config = dict(
    model='image classifier',
    color_jitter=0.1,
    loss='cross_entropy',
    init='lecun_normal',
    optimizer='muon',
    lr=0.0037,
    steps=27800,
    epochs=4.5,
    warmup_steps=5560,
)
Rows from block 7, named by matrix and row number. Rows with one number belong to one neuron. Each number is 500 + 50 x the weight over its row's rms, rounded and kept within 0 to 999. All counts start at 0. Numbers have three digits each.
# fc1: MLP up (model.blocks.7.mlp.fc1.weight, 768x192), inputs 96-191
# fc2: MLP down (model.blocks.7.mlp.fc2.weight, 192x768, transposed), outputs 96-191
fc1.17:559486452464606469487461546529469486478481451527532521475462468460547443452572587467353579533485490512431503497533518465567468542542487593618504498541518485441458406487456481480516504476483547630480446420497388474523487459519401466605593499561534461467486518495555431466488441431467492504
fc1.18:480507452480442552595468434483467432507501607449529537526575616457507462527535481451510454518567546449452516421493408564545653511531501487505522593407477446564462510488500431551544545436552554603471423485497514429497539522597556554521565493550441487465500438487548497414535491487457585451
fc1.19:558601478477545473507471518458508500516483471475539638550519514466521452497556561432414598489559403495493473516375550517514474502465504482534415536501551419442499548486526488444562505521442532505423422558503464535567564357518515504472503507425482530491578522506422438575503545561602501585
fc1.21:435461495581454504539463562553505526435506513449483570437464548516471552543474552459414470537578538495474452395438548487463594492451531514506493437432462373539423483507494467557512548507524537409442563452406452547453596440435507506483579495531411524533470522590493548486446470518634486488
fc1.22:521435422521488487383574457407499484461458503536389474478450473485532406491528529427492460444476489605503533529540514580450562499425467507530496512524475456397516428577481414516582462555478456424470461503467572545427432553514496475478585470508509462531489493522596398540609366514468516522
fc1.23:509498496429512500492487511490496418527436507464497506518476429547534476426472438498504544577482550498485481502568435619523473540465522516504523478408558488458453520581543456536647448378429503530494563457435492527544599473427493470361539535540467517492421593525465518510583575445570535471
fc1.24:463483598557413383472531601486474582531429503508505533421540474561463495539469469560460466569545505502534463514497557435544524529429442499554514475459424466546519560526577444590565429503597521551485534506451543592562544568543553515453446551496508529426545535436491508494456443441507520540
fc1.25:485457498505588459440437530444494503514483524504468472572574445583546517500497542548538512505609639485449524543435476527533551537436482505540492547458505504506640432519483474547494449526541478577399485415548429554532472518423486607537571488588519544520471403486507556517541449532531489527
fc1.26:492497399505441437493486553465527461562483497483506550486535558575529580588510522481482457462463536476417485540512488488532556513539499534518427447494446506603566442500488406447535536510552462452502576611496506556561535536480565455529551498462528547452427552459456620522512531583519507523
fc1.27:527455486414546526640478513590463478576440505491418441467510444493451536480462473513525487523602494547554511620520484494519531477456556540503563538481428489487354440518517492464450499592539479502539543511553501474517569552433463477414459551494522538505505391514459551419506570620489504441
fc1.28:527511459514489499509553569580543487539430402477412474572558486535395563513590554501498491462586509518549485494451585480505553439484490556522478555443572475514468527493514463549493456617610470498521435458435561466500468474524500468508471548497489502511554512492406419598479485556474502440
fc1.30:544586412504430465473484405493462502561440480543546517491519542451503561534519501520527493538529485488517550554583634570459501454601478561550481508569571508470522472548496581546515541482484571455571480519405498544467446470488508550527565451507629460527487542445566440533519638512508478512
fc1.31:570540476550523449467447463570545423530546561568513563565469462471532450542524492500463534541472457445506528590474471470576595520458486463540433421579451424484587478568483529463532544456423513551630451477560525467485601559451543460502522630498483519570474511622516446504474435523557523495
fc1.32:608506423470391448504406471447459500537444521439500529481569458488493441385471509469526490447633556506523488463517441471499544521559508429420487474477456471419542568563488579479465411572518538488578590492471455503580410482477497476495487435531455564423558494434519484516565431428599595498
fc1.33:502559521564473526402579512480427536553451536512527508454432476537480527439489604534555504488564445488487510521609410507505478451400443552588537560561468488548537444424520587538451540546459525456524399554542478505528573457550559472495525462523505507483636488472537487430572561406584520456
fc1.34:480508478608455604384484465471508481518556500415467489459439374452615546486479499435465604505507522573562510507513511484536508541534514377524530544487554470503545537524505501482547534476560568520426400486449527571519538488537472530444602553459545501502413462612404501473587522459518457504
fc1.35:486487474479473495452481559462449469423444534527487459587552503445476543511483573486578549467496537544464618507489468535446492433466570474445456553411559480503456462531432488480549518582491506575418461414487552441479611473528496562548536530530422552505538489559520489532496544525590581464
fc1.36:512455468565490436526521463499483494464506574439518499605613525475448559491471422447527515445484412585451568431530548475435491459518453444490502435605539509501456495459426572501501501505620482458519419418511454516406494508480480484463554454560554463598506565582464430511525481542521475584
fc1.37:520450516516459516576478534515479421555486518524537565533553506578402503523470490576580582520522537412551475523510377483481556478531504441507458587430534539487537489549484527401499545554502471513503540508512577543717504497483550542512572605564527532493507617473584498432544424527480423517
fc1.38:446476504560493562598520515579533525471492543511533466501562447484478528557514465466486510583501406499486455510473536526475451553558468534523522493511523463554554391453490499509504489418476513511470554493443526524506529536520528420426515574510472416482531509358604552509503372462517545561
fc1.39:479441566554545505566421544453494441456489454441454556470486526553483490497499459497450489504510515469458539495500575521580532402463548463510492534478545606590481577501487432501543465479589510560547426490535492572458487476563443459498449567546430404444520432484534527596570540528419467465
fc1.40:505526590401468568503512545469512531518474466549510459471557477475571519542498549531517487596542476471468516509588558545385564534448506441563456480537461514588498457514570463510469522475485486481515550491556532429596438488461520492450604483559522442526477551488510496599443510442492421413
fc1.41:474457398439510485458500532521518389454515359462458595467526516423446531504442574488476466539537497509528538436490514478585505455457485448495469484535467491493509459556546510523517499512463528453498524430488529578538492506497476522435586548537412406485456438697519496563505524546482526389
fc1.42:485456426509442424449550466488522479587459491467494484525491562480458503452452611497449453487561506541503552567496495540544497478536445461460501431440484537405471509418554547565551504569391380485427535511533501501488614538510528486476518585505484552493460478380433632563467531502500429467
fc1.43:523534601587444536474475534561439591512551524537548523523484531414484511470512436556500498537572523487512510566515473549571496588481501505405506511498436481521471628575511491406372483424542616476504493528519536475519465459538545419408416563551515490464546429601524417493553482467548529406
fc1.44:573465441495524454492439468552532520551491560481475556496513488514418553436540535592425482513580463433542528358495553530503462422472499631523531458464556384454489438544521550522494498551570584433478492454488443428401503537587479456505398530457584527518418541559560486483581459469495490485
fc1.45:550499511502495594556479456452444547561445465584527480497460587496475549549536531613508507473475586545544486447548494478391486533440478497457488444505504433486555422614565474545547537509433432469474522502547415436571476536438509471490552458408506454523489469552595574488492506486575489488
fc1.46:529532495527516508511566489456481535430400526493536425616522529588421486469554439492535562468553594592535548543466604503522607575516591490524463591472528432464498609432481515534540500512641512443455580572468545453435470451463526486446542448545384499574474449575492570558556562502511452530
fc1.47:393479466488463488489530577447555526509504576473469579512447556527497391480502426455428520457444447487564469513516506574474489529449445530528458541358484492530429499526557533529537544496473477436473507501447450460500564452455532517463544496479507537571501506451465446499573478557470503509
fc1.48:428516495494399534469546490503397425439479555540538573432537403538494388551490523502527549546436424481470543494557530416475415516520496492495529487493515505540531476590580537501460475444489482568520490459492495549584552457491505478521597462553491478491457504518462536528483555528526479479
fc1.49:475418545471579528500424541516398476540566518514502563498473555491482500482500565516486516515561490464513604430455460567356520553470502473544571581540537513522597390544504493451538519469505509479475519493549431480544518609573464455499630515427474522491573502499422474471410511524562467540
fc1.50:525559497548501499564528444473519566514502503415477504507474504598520521482513548518555427511552572404521476622528544499514553479502575544491478519481429559536482458498585464482462473453591537426503408483470487529468630472478445449472503430480508539562575551514492566445530481483503517533
fc1.51:508507430529595441456555539527590507442537502501415483532498483543468369548477544490499495523531577446462522445508596472355475562417535529567427522546546522409488531386483549524472545509512501497494530577462476505545536478500483468497489555614470472472458466420488531484433422526520529426
fc1.52:496425551571480482608534555565459563526492548573459481493397498548445479503452506563496493513511597503468562452471455538488464532523436444554560537518628499492520490498498511580472561586535488522514532537493470531499581476434478507423496470435616420522510540387507581567495519631563499513
fc1.53:477441531498514500539531476451460373474511467464445436448509515513360478469473559496413527456412554514647563564545508492612533505520553448498614461576480424546558494521576517479520453516534538456500468511487449411541499474491518524538564459459432423445478472428507471531524415556467556580
fc1.54:527434498510443466439436502483519517511571486436508405529500497534521603490584424435418575554464496515506528501529575541579459517521527549512476504622493547520573489510520540458491536532523497441468494530468552467460518609559510616473538488465516514532535458490421435493434467449491432533
fc1.55:476577497552498537410572494519486454596493494470508583543485522516455499488494498449461517439502540568485503546641539470511546541543563458510515565547494627518480485577514456549490492485478456513538414545483475546517503442451550453529546461500486469446528437447361475443511508559440447485
fc1.56:566428463430455486412404480476435558456441469414542599522589530516495508499475526483538457426462530603489470461498526529611431523520517507488434452481567488536581557550535454516456594537488465535543528555519537562502471503584490511468578439572485510454524491559415455441467522488497513420
fc1.57:477479505557579492585521565472513532429467478483523413523423454504578428546530498536565560427562559475444445550585522480412615493539547391492455506525463514442429581491565535519451450485544426434547580523473426450554421492552497458584537466508523501449498492446593484519423433527475495552
fc1.58:456551457592501439500537465507594529426519484456516445510480428526508526538416521509554458551500466431543438451551486486479467483397478431531447515431496434520502443495364521492496490598573488499438502450524488591566453435513490492580463464565444558524471608425480492513489581478508479472
fc1.59:493526529444429566402541488515516511481534501445420613469341499479488580496487424585550445463532515524532511551596557534457489476525510519599522564510561506382510531491505462457475601550529538590492532448514500531464560495521470447523565513543512581481523517613457492436557433571522445476
fc1.60:550513472445412404431418485531422586532517597451545509415457535482506456419437489473553486542467573456554529408551453526477419499429439543470493496479588512501457507476521536575574552539445498544537503614440467482559567566465511514464390559478528453602585528445488493514527501556563575457
fc1.61:506583543532524451589491549489517504469567493432524480388518435532514472465563434474506494408502510434538455488496500497398531399548492485493500560534494450384430515496462475552456550472478499448510437525472447475498561534523492458474479458593589583587591524482443494471550403523518506478
fc1.62:510545475446548473501430568614507516483473484561530543568513529499511542511502607486458565498504479418566467504495552435483493562460491436408473450410578471551494543481443541587550539445525488528512521529515495565544449437631483476531496420541459508556474466518569442390473442552452509413
fc1.63:465454612533482461443559476497504498436507481421517517498492414504374533483587514540492523447517511487486518582448477543509501441438379511521515503445448523560522521508524560495538469511507525484510535558509412616581453447533588502462501482575531561497511454548479469606528511514490549444
fc1.64:502473382452548581575460512454455500504520545532524496457451512462510558488535607525513498427569461481555575444495464567489551454560479552622527471434497485420459608562499647425431509550506453473487520458532463470517527566613561599563530538491610572489469591429416506463413512490442558536
fc1.65:520443488413520456616517516537470540552501520549579489498557517467548602496533489481542619544492587469444486418518613477512406512485484552544488417507524515469488461485500415435511548578463532437440525539486429497580553502580411442501460525381454472501510521516534511501516466482552511399
fc1.66:504409488533448452503521588514479514553544597521480548553495451485399439498554597446410433546465550462450562432540409521474531487517573475531529518411535514586519465531556549515473534446468460439452506527481524497561580479473500518516517556370456470624449496592509499461471460453513548517
fc1.67:497422423547522400501496476522535524523482514488514510542493455424492592501520539540546467371504518538518454535526414479468575486505543416601511469476475516526564397454406480528482467479454400395469428493507548485469589565532510460569521524535483515528547455461531468478402545520548546510
fc1.68:547484609429543608449463509541448560470506526448472495553544501494533484624588517496460491500469463497558485563499547552483485530515491512486486542509592464539569465511458477502523479498498500361426523558546409491458536513415625448536392519449556428467510528458579482470419497491558462523
fc1.69:428526493487532446498567568588538498490471490479486400570540569472503549512401527533434546510586485534577469521422432565487502476587518421503469405538479402458520445532489512421617438524504474476396434456496563438494459512498550462619477449531470485502537545524519428410477498445473522560
fc1.70:520454468472462501488532490468512509586340492523468427468503471452500501486493534439568444483431457477483511517482440495464543605530534554510483566565488493528508542533540515697479389570564492433603528506454485474476476435474442422480499473464481488398532450539500446561518496547455494500
fc1.71:526426542496534503543578467581636448489568556451574494529476463490511546531475400446497492435454491487523479477555539515440608489497496472453460448448416453505527496563527517506447568427524520429487473428498486526475452497465554559440587449509579498576494530546524550435468414523573613438
fc1.72:399507435416514510584489480551523478512463546525546413494466529435571390443505559514643523557498506563424623562490481563438447493448522525501455568529533452416565534456544506439485500486468405538516641471494487580576523536576476500572602474557477457453559545448496484471533499419509542488
fc1.73:574538534481529528449506554487575439516466557569556547473505565423538431526556578487465485564593528481431505505555487421575503567481485394391509471461492478550553522574528542463523471455427456532567550421540575608483509536445414511455506414457464506475513526561510508498534442491559476529
fc1.74:457444488475368435468501511387434413460497396436582522486476581555521541503478503491437536463443535491536507482532418520458482576471413559588519556536493455461539538479527535478558488524512545595507555497496437455413420495566541546431559484476574512564542438480498600494585479444499526547
fc1.75:488474505502453460444512558531497556569449489478565502494534559562457520523422512528485536416493589518491477472537498454555483628412445600483478531485470409486515557540480471531473481410392590447511525550421556499540509491496569512441589577554471516500513504502451471448460479478475436393
fc1.76:552523598541487465513467548445494615519547562472475506454488479561476459426573503468403471535559510511595485569522555479496472590468545495480463471543457492506471498519465350473462478447511474497458441381556502485520560576608524599544542431471555501560475543549519499554530529531559459598
fc1.77:558518583549555495493470594463507451566615420521462447500453618513562601460624523410406488529486479448450539581502423466531452495570454517566515428537561470516451457554493469561547555491501513481571581428471374476541492577481528520521580452476483555525413538498532493493499474518483481578
fc1.78:485425427462378563482483488579486528466599470445509492491486457362457490458532522641441491507479513537496567489516431409513541531410527481481493423522343520501522484442531576465485519464418556538565456495492570507536437470558559549573494500528496485536498480520566491454525513527532520514
fc1.79:475430518467488556544566559429526576524637509530479473487460551561503522404511431487470505514542484510471550455564521521446601558514496486498565533648502472509525547544543427498490534472557466545444538473497644438595500481455446517467536421477608540536424564481556525431498394461436527477
fc1.80:535558531493538463532509548525474471561421498529555538497554495486534533462593428443523507479492510472489478573521529463529407491537516521510369527468456565512496496558384570456402514571536589619512601381512497571600492589497464507536486494545483601449482551527585472512541535494486457505
fc1.81:489535457426519491620454576482462408476516476458527361482530571466558527477485472547460494502457577467471539512640576609526500485416485531513552457439514527524488470536459442461536578427457497400423520411474455547510479458510547442507541628492537520568486522461597503541573443458438468493
fc1.82:592406543470452455439455545452532466504538580512516413522597448531442648451410533456516403424548528518503549458573585505603513589510584444540504496567559434491470482486455526516517473496546398476537464520541427525564554562524573454500459453528516451580538509580382496542508447534426523490
fc1.84:459439393508519470442376531512469530556567502467464464495565489457525488488533477467444448416464519527467589585550540491515441554538553574435490607559437502441502473536495464522456633538462490438555388477555579469486532497494503519545497499517574424559518484492563417532639512505507435529
fc1.85:644441548482509528474563476506442476513451505547453501493447462463505394587515436517482487545510386547538505621496482532528531450483582508461548544523501470432484498468504529526565372468543564590426393500458551548518469551550493504547509472470535478432512435471542526486446474412530501524
fc1.86:463565410513583473506531546514477466416458572485589513523437456544507423548494496548402576583518545532490447432471514516496514516483565410512449537409499462516547482493501522479470486388537458519472496399514499507479522507484476517569508490596540634548626562462370480509547437499460551500
fc1.87:501532530536494556538571582518439418463567509458514479447497500482550434522458564577430510617498463465536437399483453555529526601507460539444490503618467476430535522599528479539437523592482525506427615513418516524495463472447491422449583594498516531398545447558408531480489580505491478558
fc2.17:459627379469550550483535445440602472550578592492455534544435458485513418561478607539501410518491519539462529540473501513493550464527505592583572546520470464561526453515470544482555479609486511551540481362480603446417474460492510456535482535609546612486418523469485497467506506465569514445
fc2.18:437518473598440503578597511470586493577519502473460432515457423470526562575539462490476538510475504494473591428485427509453489498488496449473484456396509526447491428587503396458477580453410518511547443483508462585451488464499480504496390456524439557505493488549444552407492512518489573490
fc2.19:425584488477473511454414450588456559369596575474509540479479473483539436613541468533542546499570549507400453523500480537524507480520548522564508441470523495497516402488583479544477455526517589555467476549457495597553460615569544495550492422512531468430413516425475522518504614608519542594
fc2.21:465563460658404564466472532546499467545578507553386499509579477552479554512532563463429440575491431487561476509492471468444614505482460501462471453471597457447483480518524502479593533404610537434483472499532580495501491525510520434586452526484465525466423596450542487623496545486504542448
fc2.22:472558532525603548486501568464477525657479571553597450484601501520501550452485453582452432436539473566525507516599468510546526406454433624549432525518464509420417569484524498500495464467547530584436491549455502480540524506522565524500445492420498580590453546638492491524450471496385511499
fc2.23:437521595515362470425445446494551440467539541585493491543505473517525473556536497537624445613481561533547396493400460496435500472470490585494459591447533493502453516461441432592536420562532480552434453472491446444538525572677578481530587458529551555486512420569586525454507465493560523521
fc2.24:451518482446461492546399586570566472531448457457500465523479557477455411538566502573326532529576438533510519487504543536486558487552461557543442471465463456466470481539490422538441497573557444463433508611492456510540526576532450560452550484518434521460546564463542540530438517459455446524
fc2.25:553466464533412563544504526481520377521458537467390595491563494499466562578494376462487488506515529379448562525456420514574471553467422583562510506517445434544567478488523480506491566592509551460585566468464517507577428499558439456497531578457559526596486453460544521487454494494494468374
fc2.26:468586444456531469513447563542453522572436498478442490523425461515467448613495412518422533453541487558545518517550479529474490466549498502534455604544454439383483486548520502473460417447510512485462495488527515500515526482416544542441581477517477603517485464425577523507457451478511431485
fc2.27:516625485538447517555526474489434478481496439456555450457472531553505508467512557439556484539463497443478535604386550501573585428495504447553472489572582579487487527531522547538540520570477501480538469384508570516603607558493575467503561490508483510465491553606584597584437584573492519559
fc2.28:538521552466496445464495522474461512451534449528407500526436513457351472596489463513584519492453518486533456451576556489468422583396446467480453499536484494506427537395476553537504404587508531506507537515553482506541446448439537541428480513549543520512419568542415494543546570529521549502
fc2.30:493518469448455628463509427444435504492539557440564461472582435499440487453509559476472489467556518495532401481555463470573534411561457549482478485476472480512516461528589550528452520593513493478480552510432503488494529481415521409439531537400474467472492548520528486570499503496469492508
fc2.31:446440547528451520439512431493417457438420483413476486498535503501480526518490522517539539510498498434526503510518471562488559478487365444511484476496479403431610510438471440478523566473591489487570512414547516555551564486514469471550471490408514511484461503466433525430553534432581470419
fc2.32:509449600483537455504565485462458446452504527524599544491478445528535418485423525402521524514432528472582545379523456520516503517489450511507577435487517605543541475611515415542514559445537442567567412431521503470494462481486410574518482528474513523464570531534532626398485405406525470570
fc2.33:528484506602463506531408522543510561499471485529501544423510461410649433511546616465504376483568481540591461538512536455485507468515472491567563518502537495570492535518467522554510482623469548469597524497431452467626514521551409503473476501481483415559500549446546512454608487525540552500
fc2.34:559516529464518405479451488420424469522536578478432603497551517529473621425453451411470521385506461477512486453573504458438433490545465578471513456472448578457574567535549505571520449533513574411464486437502613583444487538455433473456591580433660448506451535443497509477501512500472490522
fc2.35:488579519466541513514536459407566586598552412550575513478474544539458583529486553430561527433470537572569516523574526467480515450527460444598573569549614525516408425575487507424483507494561628500544488500550497426561544481377589484464476455544453546466505485566514450483536487579526485445
fc2.36:546582530510472482509496502491520506558456580454478489365485539545501422446442548494481483466472478477573504560512545519445474434564492510594526487478562632555472501484450544606487524433517472433526482481551502435450499466454464442594483520538451441561495457496564502554470560414540504505
fc2.37:643472463547508462483536415450499525495623498450461504516495593514594496532478442497447492484474510574556541497442483532500455457510465542507459539526514543531549522510515526460525503514519406579527511528465504495510498524494551436547461437475636532487513524438597455631508526480489451509
fc2.38:475513396505517479496511576459536542393464452598492419539548561586455582500446457502423435591519525501448555500460522480478495610518543442522504427460457491480486459455557490462609457581485496500527341404497505582465520555478449453469484563519531453477502508535494456549521464487487472532
fc2.39:481456480532517454478524401511579390490472467475500429565537532505454493418469430470528402416472541543433580437507557496495497423456519548500514519494505441486497522529526482446443428395468533480467410573518518513525544478567495495365482555508522407500572585551499445371524457501422452515
fc2.40:539432450414444518495569570547462448588442480504541593547517457537391470544429501565508523469470495449477538545522574534472474433519546503454516461566471545571513506475473569583577555530552548571548519501484536439470460500549379458498528540530572516418450480511454504492478532549463468520
fc2.41:465454516450444428537458519482480610485502424494422514465525497561522472477464452475512490583541486466532436501505418507474451530441588457516411488557564468591386478531493513535467460463446461583359499471521527545463523503499435564528557534436469549559519443448510425480492522541449509455
fc2.42:482563548473480461603511540546507486493506473503478523499524524534527513541391518472531501386472494426474472576394521603537518484481425544514599478554575452414437466566440452541564510498557495514476457494539503551502437605460499546489501524460433574545476549401419404549474507445524574484
fc2.43:470475443535544517544498628449487478458465499496533440470484566561478546444504488499489506557507444417530492461444447498439508417441599577523442472453491423518458518419572413422474413458522475522492457431561539474537499497488415532519411503437452497514545519456479486521548502463553566515
fc2.44:551469505561477440456557589473442503509463554458502463490512594472445429531474428491487451459499487487565504560477496524474461401509468469466424506534467474490482525550510509463585426493473475470452468460489509438362528443524411508508463486605528538468564522519435599521519580505455459557
fc2.45:489482452465475425596543465444650489547502557596607448452501556515516520529513510597528527431516537464495471511538489509539531442403499372542516442472462427514516527526502624494377585410531474491487469532456466539495542515509522480465551558578497534477490528479551491425497551591520521470
fc2.46:566509529457498461501570503543458530498445486556601475499499499477446533486547585567535622663508489440456478568568453506520525528544472536479423476494502560535569525464481489558543495486525413535518429535436455522523591518528540557449476480428518573545575463465509455445425489434529480536
fc2.47:447583504432405538468512496516518453495571439470539433526458468534494591541549435567519473487455511517523506472464353435437572467508443471510428453494492598368555448499458420481465450436594538485488551429488512505475542431569519480522566460450420490540516524450476474408477460541459592448
fc2.48:493505588605391498436509439536561574495585577487546508557517557517560455463483497506557539600552409502541566562526507520461472570532532486438557531508508556468514490543462522567445419541515469512518428524456478519579443410524441558585498494436454523463564466459501375454438459414502472487
fc2.49:572551441502505474507544498530442454401487542476456464549510559519527537453557562602392570409419524506481485521466485581555579424524584414587591553471459548505532479476597464549493581507567541512501522479406481482556468486512552429496507454418507524527520480539432543552463561553465567453
fc2.50:502457516613525516464494478489527462548497446473468541537536630524492499499375604467458449571500538437483497535537440408462423501530461521514527488518575522487439484646501459642401498537492449599537522463552474619407529504471594565477447502485430436457498495545545576518390532476474385540
fc2.51:457457510420581493459494488509521445388491491451540454494433591500569563436458522535483489575507528513498502548562505538531563535420629515405533567400579521491481484523479561530493446460474442474561509510443498479346511604571490563599552550510485428524532542449473458485541522463485455519
fc2.52:403488574444457500483514458413490414480416539474453524563453470400499468479473419463486493548401576545452574471507472451555506478524531526584474474483450529499512452460453498514500393560552466495457558556462465569473459545498468384457553448483507583555465519477510499462490477485460505576
fc2.53:545515492548529473477494502487510407435469431493387538407503490478469552620500492461458445423440576598406454601420514428550399489473512527543525573457487520432555497485491524434522467448484471464513531487521441374469550501467514398368468477454439543452507425561523418520501541533520518541
fc2.54:601519525436490466484482462581631545536556480411481483421532475476430538432494514469512498536434556487467486605552466473479516541514488483526422496472490567497411495513534434428496516563416459478505452499531472473599437534406535425517486488505599535473466503497513530472541475552503517522
fc2.55:538555476439581463497466557507507425516553522540557505441510567546449581571524444482424502435524531521439460464454514450489570556462481493527490397589456576448478497547518507409407438573460452482511506462517420592463500514547533505432495470503412500478575604453456570439587476446437517422
fc2.56:474452492506488448507493524565453490547520410366494567547414584499436542482451465491446603480445459500479496509431509524474563559545482499471455526484510479547504516470554503479423479435614462448489538528467471522493527495516444507589513478538565509464504560561533531471570536566524612495
fc2.57:390434562455551604521442491524477441450549557426525494416477518426513418472543525472440428479487494472510505563473552449512543477500464543504575493494473538566574467515446581427543552488536530478497516431452462661567499592605508477581449470446476562580515521487456506553480539531573553501
fc2.58:509452582482509615521486595528523460479523558525455552542494535563479446537493510567402587410518475501557499534443463516487459470597571436461435441511473531490570498476518492530551536475429469531537487498490454551593479541585474479488494571622487516506545513585529396465554407502481534558
fc2.59:378524502468530489471489520474465479468383526471579443506525427448442431462533408442558485474421433425565494482453527585437535443475516470565524436499486595491548504443533597548542516511600498549512528518489455542545495473482402511447583524576567572544544455421567534439602556518448408488
fc2.60:452477389450489420458465417487496420489551450508493447442475513485506580539533522451471516556552427533501485439435362547521532464460388551546504487478492590588561528507544476550565534540521478476508557549492482522466384455491470513526396524459526546453454471526430470583503480561377472495
fc2.61:528478481478565426511483563541462538486487503547453529551426499598487414460522416527594538473551519479503500582558455505524527537589458477549594467427574476425485444577468540534434439515573460439503547443461452538520550415512601541533480430464521486442535503454545475543528579486511479478
fc2.62:529471483461548541542436504546484492510464530476583427534472496467394510542463528512493489642473509496492508435411535493467432557578411497504475505450534526565532517449410565586447525503538452586456510501483519535496535544549537525488556467503434519522570450484514523574454454521570463545
fc2.63:417610457609495419467532458574514515521570511437519465495460395454504495459480519512488492448437442475535491635466467475442476449613527567502529511483418625527450534415559530386517462535453526519468477530490451454492575490534532540515429507589548532484513562434566501407469591455466496486
fc2.64:487503431448477500491543414610569505498535502591601502576512538511546450501573493505441593498545431475446528551511503505523450457384484454530403619439466453378503524503449522406565535468501523479519578553442516477493518429501557460424519456440574511533566510474408546476534516518555498474
fc2.65:436595519483417519447522428691513547549422474564561479465508541492515547505505550482516535521527576523524529430446481401516482503588496530481552510361425494514472582418504475422525544501544441453603520549519358531434561467574454543500505567415504508484551529537558540491511501515598504560
fc2.66:577569441586524525427540490459457384536525450450488459568471532546474471452525451484562549501498545540454450518506550492477410580499488401583537464509411444479563476606464534544527518487527442534521483462587581448541548501574470466518438408566550419484510483478519468499477455547469465466
fc2.67:479540491446545465381548436541548437510545435594528558490455501441503597499458452554538496537536477496486480449570508535590458474467538536481588513423506530472472511441511552520543578510516478464536494480481490531431448492539595512578471477500518580524572566570528427523440474555495419502
fc2.68:517462537465529520534464468576534491541442490564486500506427551476419511538494568564494494384552558472537514524545492475505555569522489526531433560491439518575483413496497512553478461562420470557542545514451455472580455562451479514536455494478499557397512537525466503493564526444465440444
fc2.69:447542525435532516415446506428494497519530442520533515454483513542500482522584568402472507498572455483535508518584455480437429528535524519462567498486465524531567533495459533559469455517499554538486453510469559410414531483512369492533620463464420458486438439506514551439542496524545431557
fc2.70:592517529463541414555464558430546488605560498519500500595469533432482518481543541503511609450522501452468571516400532489440571487465519546449515583531535564542458582489557532553481468502447520626563458459509482563497485395477474399495421487520489481556457407460562435541463493519552483437
fc2.71:486468539552481521476518474450496498485480503463604518475479590654480484519393481474494571471426513506596477534552461548580457520524567480471473570493531512531511505575534424505461378562467449590511470477503570500514524529524568536491526564509513550557539502478479478499446437483523409445
fc2.72:448519482478487521470570481523466555590433483464534529378447508442485616447501393530540512468547461356439579544579544491594508561481540497432476506479547501460495505544551474488504608565452541483510532526492438505532560473530548524501459509469547561460434588426326460412522587450433525507
fc2.73:558517522563448553446624497490496551606464536531478544452576458426516533517534458495480420537457454512498512527541532495629509527416532440443530493501538604522460427417537527510526504492543514494457426492489431427570561416439519534560560429491440489455473489556463477453504499484416459445
fc2.74:417464538518464520524543579519515538583411550484471505511473476542429493518575492570491509433446516542539546573419546539440546451464383492448460443483536460429471503508499458427390539501471465593446521479488482453456539453516557463581504472517489374492488559515562520522457511523477452502
fc2.75:527594475462419466428495522438510475369492604529470478460505459523433455435491575539505499495563456529429414575511430443469571540470512485571577482549471500539466636486493505514439433380505546473446541513504512533452482465525460576543490476494420501488533464446511585409415486483505617446
fc2.76:507409389573510473391556551500479430415484497593493535463408491428494535526438510506482510495479467467520461561417496521450494536499554490500480504397514539513545550528429559484519562491530442581534540527467545578537479474473490562399497609556485521565467497521520471544486461419461480524
fc2.77:514520526576501443494507454473577488440496572512577482509462436529523504477495473499532570427533418511510478567544516519549459505569445518382472497489509513494441510523489485509497557434485551474504453561475537462455483567383486547507448522461527482512462482499574522576497555415435532534
fc2.78:419565549610466525489537469497469535521474528482443465549474557587503542417483479530323419508529484553549466425474596422489542550497483512422510534454458506481511463406503507549506507547493468552510457497554502411564459533482483550552454424582579555534436577466540462495491542434491464614
fc2.79:459545540512583545515462553535548503534437561442516484543538619538448439434474445413515501550514515501494571478503565546496505496593519437512470573470460534504466429526493483491484501514498479473417503393510569462464467499408529490448489561523470498450580515407612489453500480508505311613
fc2.80:446435501505574464547419463521400579526445509472506442476510542537427534495525499471488581523457564468444564563495392476509503583553577466482513501560437477562472429522563614546472579476474397442467403453471458470594532566574564522483533517475451463527466458470430539487637492504435492468
fc2.81:488576495547496488472437463606579514501526526508551549549426487490480562483522433577508541518500443410511452554578572589511446455536592363527463462605536553439504482528552519397504534447555544558545530508513567478512588503463477455484537587528518572552522513410484531536511478476470461547
fc2.82:520490437490548467442516511535499540459535466506505485506437382473545536521569486472440469499540452457506450551480506476480519567533445478462543451444601475538484470502428458486508458544511489510488490563533606490382534520426521629490436503492509518457438500501448509493461537518521392470
fc2.84:534514505502543548370486377538510492499542562497475523651433464507542473527371479479503491457479580562513468498505500462470487516542558484496462634470468329341576489509552520504520451527503452524525555493534507524510519458447433532540455505474544527467494429462453580453539576445473607502
fc2.85:480481576540552422502464501442441576527478506437506510531410494544459589544432485471452490460497499501554542523574424378519530452503465505435449538547428492525526544501476476460460522576445447508491361553455540511504519540591445455527470488507476446478432524553589526423518557448475539422
fc2.86:550505503463442556569525551546512567447599553502569512471515541459541529503490448515439460609413442550509523488455552490557558503502559531532527501424551561532481419375495580565475617444482472535508524551537444428473410522514513500486491511508396440509491584427552458539419478575428461486
fc2.87:503497508491486549453542562410563551466490426470546480424400575513419430503550546510468456628553572391498409473545487464495458499466512509469452452355511458460445606506535456483428457568504444436436476381499514432437585509553551428491539536490464504538434563472508473404429500596440487491